A small contrastive image-text model, trained from scratch: encoder activation gelu_tanh.
Rows from block 13 of the image encoder of a small contrastive image-text model, named by matrix and row number. Rows with one number belong to one neuron. Each number is 128 + 24 x the weight over its row's rms, rounded and kept within 0 to 255. All counts start at 0.
After each neuron's rows are labels from the 100 images, of 14976, where the neuron reaches its highest value: "responds to" is what is common among them. Only what is clearly more common there than usual is listed. The data: numbers of one to four digits printed on busy colour backdrops. In brackets: how many of the 100.
# fc1: MLP up (encoder.blocks.13.mlp.fc1.weight, 960x320), inputs 0-159
# fc2: MLP down (encoder.blocks.13.mlp.fc2.weight, 320x960, transposed), outputs 0-159

fc1.292 [131 100 123 142  88 128 149 155 123  98 171 106  89 101 140 118  89 110 128 139 121 129 120 143 130 123 133 100 103 139 141 109  76 118 103 171 174 189  91 143 158 134 178 128 144  97 136 112 134 151 138 123 111 129 145 179  79 114 159 118 111 140 122 170 129 165 117 104  95 107 123 107 156 136 120  94 104 125 119 147 142 118 154 126 142 140 119 123 109 114 105 167 148 109 100 124 113 135 141 118 121 140 116 141  96 148 161 113 101 178 111 166 113 132 118 141 160 141 139 135 146 103 131 148 155 120 146 148 138 136 112 131 172 141 155 154 104 113 133  84  95 178 114 133 178 105 148 158  94 117 121 147 109 145 154 125 142 176 153 123]
fc2.292 [ 96 112 122 137 110 114 137  90  94 115 113 165 106 123 152 130 135 148 140 118 116 110 160 181 127 123  93 135 162 142 139 168 135  91 150 137 124 117 109 109 125 114 149 141 145 133 129  95 119 135 144 156 123 136 131 116 114 159 137 164 113 110  76 132 117 124 109 146  86 106 143 138 153 130 156 139  90  66 135 147 147 181 128 139 139 131 162 103 132  86 143 146 123 142 129 131 134 123 157 148  92 108 127 100 109 139 114 130 151  66 142 145 127 148  73 111 137 154 143 122 124 149 157 126 118 169 146 138 186 132 136 185 152 100 122 127 107 122 117 116 111 144 128 177 136 126 158 105 138 119 133 105 121 144 115 117 143 106 208 138]
responds to: the digit 2 (83); length: one (72); last digit: 2 (67); first digit: 2 (64)

fc1.213 [120 164 126 143 110 147  99 131 128 157 189  89 140 178 119 155 146 128 191 119 108 135 135 136 129 126 122 114  94 112 119 129 136 133 113  74 141 116 127 115  95 144 139 175 126 131 124 175 116  84 152 165 125  69 118 115 173 134 139 127 123 117 138 123 103 148 126 148 140 104 137 110 115 139 121 127 114 141 159 138  99 149 153 162 173  68 109  70 124 108 145 123 129 136 138 125 156 105  89 139 132 134 152 159 151 147 149 143 111 124 134 128 108 140  99 113 130 135 127 139 128 117 105 146 162 121 160  96 145 131 153 131 107 134 144  96 133 159 112 132 131  85 151 150 167 166 154 121 122  63 120 123 156 158 128 123 150 157 107 119]
fc2.213 [163  87 119 119 140  96 106 116 136 122 135 136 134 135 121 136 116 130 129 119 103 173 141 134  93 116 121 131 138  86 107 128 110 163 111 128 140 137 174 117 105 137 116 135 182 149 133 116 126 112 142 101 166 135 120 110 142 123 121 153 193 134 140 100 113 140 157 120 138 153 124  88 168 120 163 136 142 113 116 116  97 104 163 126  97 108 168  16  73  91 144 136 128 110 145 102 112 111 184 152 112 171 175  83 134 124 155 141 116 116  93  67 124 165 152 107 119 139 139 156 161 130 158 127 144 146 114 115 152 153 148 155 121 106 120  72 125  97 148 113 105 130  97 122 141 153 129 155 152 150 144 120 106  87 112 115 146 120 146 171]
responds to: the digit 2 (70); first digit: 2 (68); length: three (61); the digit 9 (50)

fc1.180 [127  93 103 127  97 121 132 135  55  84 125 136 143 127 106 123 172 130 104  85 186 137  71 103 131  99 144 113 146 137 127  74 166 144 153 151 122 118 158 130  94 144 106 124  97 155 134 115 143 150  93 127 134 171 154 139 127 131 147 147  95 109 149 100 162 137  90 138 147 145 136 169 131  88 127 140  98 119 129  91 123  95 122 140 117 116 113 100 181 173 155 145 183 127 124 119 119  93 171 132 133 126 103  86 128 150 162 163 125 130 169 120 135 120 147 104 110 124 117 143 159 146 114 133 179 111 144 152 114 141 164 184 113 132 179 125 136 134 128 134 108 121 131  85  95 111 163 130 157 137 118  74 139 120 120  98  86 175  71 142]
fc2.180 [153  85 124 110 117 133  85 129  92 152 134 131 146  77 139 161 103 133 159 142 133 136 159 132 125 134 127 102 133  94 172 105  83 108 128  83 134 126 135 113 128 140 144 121 103 155 129 104 129 125  96 118  97 134 148 111 136 160 133 114 112 134 132 149  81 145 139 127 153 130  88 155 134  62 121  99 142 136 105 153 128 101 166 115 136 121 133  85 107 152 152 152 115 134 107 117 131 117 138 128 161  90  85 135 160 107 156 164 155 118 113 165 129 144 125  94 144 125 173 111 106 128 115 124 110 140 157 131 126 141 149  98 128 105 124 148 121  90 170 156 159 109 134 122  87 124 169 137 101  99 149 126  87 178 123 131 116  89 107 146]
responds to: the digit 4 (90); length: four (72); first digit: 4 (49); the digit 8 (48)

fc1.129 [159 111 151 104 156 144  88 122 111 171 156 110 121 118 112 159 161  99 114 158  90 149 153 101 129 114 161 147 147 123 143 107 166 123 105 144 142  95 110 114 130 165 144 166 125 114 194 127 102  84 126 127 155 125 136 117 167 159  96 144 130  91 149 156 157 136 101 108 163  98 106 128 157 149 119 167 114 126 146 133 136 156 126 138 138 166 106 120 131 107 143 108 156 118  77 134 135 186 128 117 109 108 116 146 144 184 101  86 116 133 102  93  96 132 117 161 117 122 136 138 140 155 120  89 132 169 143 138 108 127 164 170 150 132 171 160 165 128 177 135 154 134 141 145 170 141 143 126 103 153 125 108 139 134 140 139 124  96  91 144]
fc2.129 [119 137 101 158 150 125 144 115 104 174  64 163 151 147 119 114  91 128 136 144 114 134 165 180 138 140 143 122 151 150 137 143  89 150  82  60 102 106 153 114 134 144 136 166 140 119 124 132 151 177 138 125 126 118 126 109 117 151 157 109  94 137 132 132 111 138 100 126  74 142 122  63 130  96 134 140 127 139  93 134 140 109 114 151 116 115 114  58 132 108 142 139 142 119 179  68 116  79 124 141 155 158 165 131 148 151 113 149 173 112 156 129 100 127 146 133 119 120 144 138 139 108 151 145 131 145 114  96 111 147 142 170  97 116 143 159 135 158 140 100 135 124 144 140  94 114 116 119 134 134 171 132 125 137 135 112 162 102 132 189]
responds to: the digit 4 (93); last digit: 4 (86); length: three (68); the digit 3 (61)

fc1.279 [130 115 122 103 135 135 107 109 173 154 138 123 113  99 125 151 146 144 131 122 159 132 125 118 111  81 104 133 157 111 131  82 122  95 139 153 134 110 132 141 138  87 133 153 115 128 100 173 179 138  70 131 138 134 124 146 139 116 121  58 133 111  92 109 140 122 115 111 134  82 109 147 123  87 152 123 159 129 164 139 112 135 147 112  97 130 139 148 128 136 164 116 141 134 113 101 108 130 155 108 104 126 157 175 156 106 151 165 119 120 163 158 118 137 109 128  79 150 152 129 145 150 109 147 164 101 105 139 100 108 155 142 139 130 145  97 135 165 165  82 116 116 152 125 125 135 110 162 128 105 114 167 150 142 133 171 133 118 185 152]
fc2.279 [ 94 136 139 103 162 142 141 152 123 111 165 126 134 116 154 141 100 118 157 101 148 105 119 179 190  87 146 133 114 146 142 126 114  93 167 133 168  99  98 136  93 172 131 162 128  92 111 153 136  93  67 126 120 113 129 106 124 158 148 147  96 124 124 130 139 125 137 121 123 111 135 116 152 122  94 116 128 163 127 101 106 149 151  78  85 147 129 101 107 105 120 125 117 145 140 119 119 168 149 109 102 143 112 151 132  87 154 150 108 161 113  89  92 118 133 119 132 123 102 141 136 160 142 125 131 120 106 127 119 123 126 138 106 124 116 139  89 133 116 121  97 110 102  74  49 100 133 151  98 125 179 127 110 147 132 132 131 102 165 142]
responds to: the digit 1 (97); last digit: 1 (96); length: two (96); first digit: 7 (38)

fc1.435 [124 123  69 119 128 116 119 117 153 137  93 122 123 151 144 103 120 151 106 101  84 155 135 101 140 116 143 118 126 132 132 157 142  92  84 151 147 108 120 149 132 151 120 176  96 149 174 138 118 133 173 141 122  99 128  92 160 128 154 130 101 146 157 171 168 116 107 115  90 180 139 144 128  51 108 179 159  76 118 125 140 101 120 127 150 113 152 154 147 121 108 122 113 128 107 144 165 169 154 123 185 139 130 132 154 117  98 142 157 116 125 134 137  85 134 152 133 112 120 144 134  90 130 120 106 145 123 106 127 154  97 164 154 144 150 105 150 108 167 188 137 119 104 136 161 117 134 129 119 121 129 136 129 131 131 134 112 141 194 155]
fc2.435 [120 160 136 120 156 120 127 129 121 126 148 121 124 111 108 134  82 107 159 148 138 144 141 144 100 178 141 123 114 161 124 144 137 108  91 121 121 159 118 101 159 125 207 133 122 119 110 140 131  97 138 131 136 118 127 117 127  99 141 185 143  84 147 136 124 111 142 145 116  89 168 163 153  87  74 151 159 106 107 158 117 102 117 164 180  97 150  70 105  96  82  80 144 129  88 120  88 138 142 117 100 151 150 113 141 124 180 103 132  66 117 106 133 152 122 126  93 133 120  95 144 150 118 182 100 148 147 171 169 103  83 118 123 106 124 111  90 117 110 121 148 151 155 146 137 141 147 108 126 119 129 112 104 128 151 129 107 152 112 134]
responds to: the digit 2 (100); last digit: 2 (99); length: two (83); first digit: 3 (39)

fc1.521 [161 107 102 105 120 137 119 154 117  89 190 139 136 164 168 137 120 142 102 125 137 148 154  72 156 118  76 118 134 153 113 135 123 126 157 119 148 139 152 146 146 111 145 176 137 116 149 176 126 108 157 133 135 190 153 134 163 121 168 135  82 117 145 138 167  87 101 141 111 113 149 127 149 118  77 171 131  71 120 144 131 103  97 119 139 131  78 126 109  79 133 110 133 104 107 132 153 159 163 125 141  94 148 153 154  94 123 119 136 125 165 136 125 174 137 112 136 102  94 124 130 115 108 129  88 115 149  97 123 156 142 145 125 148 134 124 118 136 130 104 101 146 139 143 161 137 134  99 106 162 144 115 108 163 142 120  54 118 152 145]
fc2.521 [138 123 117 107 144 150 103  86  75 148 129 131 168 114 131 153 127 118 152 107 142 112 145 176  99 161 123 152 129 113 138 109 145 114 136  86  75 158 145 122 131 126 144 124 144 118 132  98 118  97 148 105 117 114 105 136 127 104 114 129 149 165 138 148 106 140 115 109 119 101 143 190 132 131 129 115 133 123 104 180 134 136 115 100 173 131 172  78 121 145 136 102 125 162  75 154 128 137 107 149 114 121 101 145 156 185 142 157 162 119 112  85 110 129 134 126 105 102 150  92 155 144 144 129 121 145 111 140 107 110  93  86  84  97  64  75 116  97  98 146 159 165 119 145 148 169 180 167 136 101 120 125 133 131 102 101 117 108 124 173]
responds to: the digit 2 (100); last digit: 2 (100); first digit: 2 (67); length: one (65)

fc1.164 [107 128 127 122 106 143 161 180 114 167 139 103 142 143 100 135 120 114 133 115 142 152  99 121  90 124  81 160 139  81 132 119 141 132 105 107 122 126 154  92 134 115 110 131 103 136 104 108 161 176  96 139 152 151 141 122 121 108 101 151 159 126 151 124 157 104 108 120 151 178  97 145 161 153 135 167  84 165 103  70 103 108 115 134 140 107 119 109 159 132 130 117 172 147 135 127 147 133 117 125 164 122 134  84 155 121 121 129 121 144 111 118  72 127 159 155 146 113 152 175 134  94 171 111 118 144 147 113 163 111 145 117 104 122 193 141 143 149 196 150 147 103 115 132  79 119 113 122 122 131  94 152 136 102 165 121 103 127 129 103]
fc2.164 [132  82 129 114 133 144 111 137 161 148 109 156 128 122 108 116 108 132 157 129 149 151 140 131 110 119  97 153 185 100 134 120 122 111  96 120 114 146 166  87 158 118 104 122  82 159 124 148 175 112 129 131 157 157 167 126 132  86 137 137 122 123 101 154 131  95 104 173 131 164 134 110  77 100 105 139  94 165 105 132 137  85 161 155 179 153  80  44 115 159 177 147 119 144 114 103 133 141 150 128 150 121 154 137 135 107 145 155 129 115 151 150 149 116  93  84 122 133  96 152 121 125 163 137 151 131 151  87 152 123 150 110 140 120 174 102 139 171 146 111 164 106 149 120  75 112 151 113  74 148 118 102 146  86 136 148 143 124  81 114]
responds to: the digit 4 (100); first digit: 4 (100); last digit: 4 (100); length: one (100)

fc1.181 [126 126 129 160 113 109 135 124 162 153 162 142 150  79 131 107 114 132 123 116 100 131 127 130 121 119 141 126 107 131 134  92 137 135 115 100 129 114 112 122 176 145 156 124 161 119 141 142 139 121 139 126 124  97 125 156 133 106 154 156  98 138 165 143 145 131 121 146 152 120  70 139 174  96 129 101 119 174 108 152 132 130 100 150 112  98 112 115 134 163 128 156  91 142 141 133 118 148 114 150  88  99 116 116 122 137 121 100 124 140 146 110 111 111 123 150 116  65 167 132 132 133 192 132 135 121 103 187 139 148 155 109 120 193 115 138 129 145  90 176 136 124 143 160 166 101 125  75 119 140 146 131 109 138 141 160 143 120 154 162]
fc2.181 [143 117 128 109 133 118  92 157 101 172 126 141 157 105 178 123 115  95 155 117 135 121 131 129 165 118 134 133 161  72 102 145  91 132 118 154 145 110 132 115 159 154  83 144 120 149 160 133 153 137 132 141 130 112 169 137 100 132 195 165 108 132 136 128 103 146 115 168  90 141 129 129 130 104 116 116  72 135 150 119 141 117 119  98 163 139  99 102 125 169 171 136 104 100 141 126 150 134 150 139 164 137 136 139 126 129 146 122 145 129 136 124 135 101 136 126 169 122 136 168 101 121 123  87  95 156 103 125 132 134 122 153 118 150  95 130 141 179  91 133 164 121 103 116  98 123 159 111  89 106 122 128 167 152  95 134 116 103 104 152]
responds to: the digit 1 (100); last digit: 1 (100); first digit: 1 (100); length: one (100)

fc1.588 [111 137 115 141 135 109 141 162 135 146 137  93 144 169 143 145 131 103 131  64  96 122 106 155 154 114  84 114 149 131 121  88 117 138 113  96 110 114 138 145 106  89  52 159 114  96 108  84 156 157 107 122 120 125 144  94 145 128 131 106 145  92 148 129 140 130  91 156 144  97 104 104 134 136 129 136 109 120 118 150 130 112 138 136  87 135 112  59 138 130 130 146 127 157 181 141 145  92  97 115 124  84 136 130 126 119 128 113  99 129 162 109 106 126 158 133 122  82 148 102 125 152 127 148 122 135 127 123 124 113 101 130 101 136 121 147 118 136 129 132 103 120 153 121 138 184 158 156 128 108  90 156  88 155 133 127 110  97  93 111]
fc2.588 [119  69 123 125 131 151 162 131 136 174 125 104 130 184 100 105 110 129 147 134 122 123 107 107 101 139 123 148 158  88 126 114  85 138  79 101  99 114 107 136 141 140 116 152 122 136 144 165 122  88 124 120 137 118 175 115 107 141 145 137 148 147  48 130 113  98 140 143 142 141 121 133 106 117  85 149 131 115 121 118 140 136 198 147 162 178 117  63 146 118 141 113 132 152 152 114 130 142 117 145 152 159 182  89 163 168 131 117 119 147 125 143 157 125 154 142  69 110 125 159 118  73 144 105 162 113 131 103 137  60 117 183 130 136 173 144 108 148 149 120  93 128 148 124  97 123 134 102 131 169 126 125 136  50 115 146 121 121 134 129]
responds to: the digit 4 (72); last digit: 4 (57); length: three (53); last digit: 9 (25)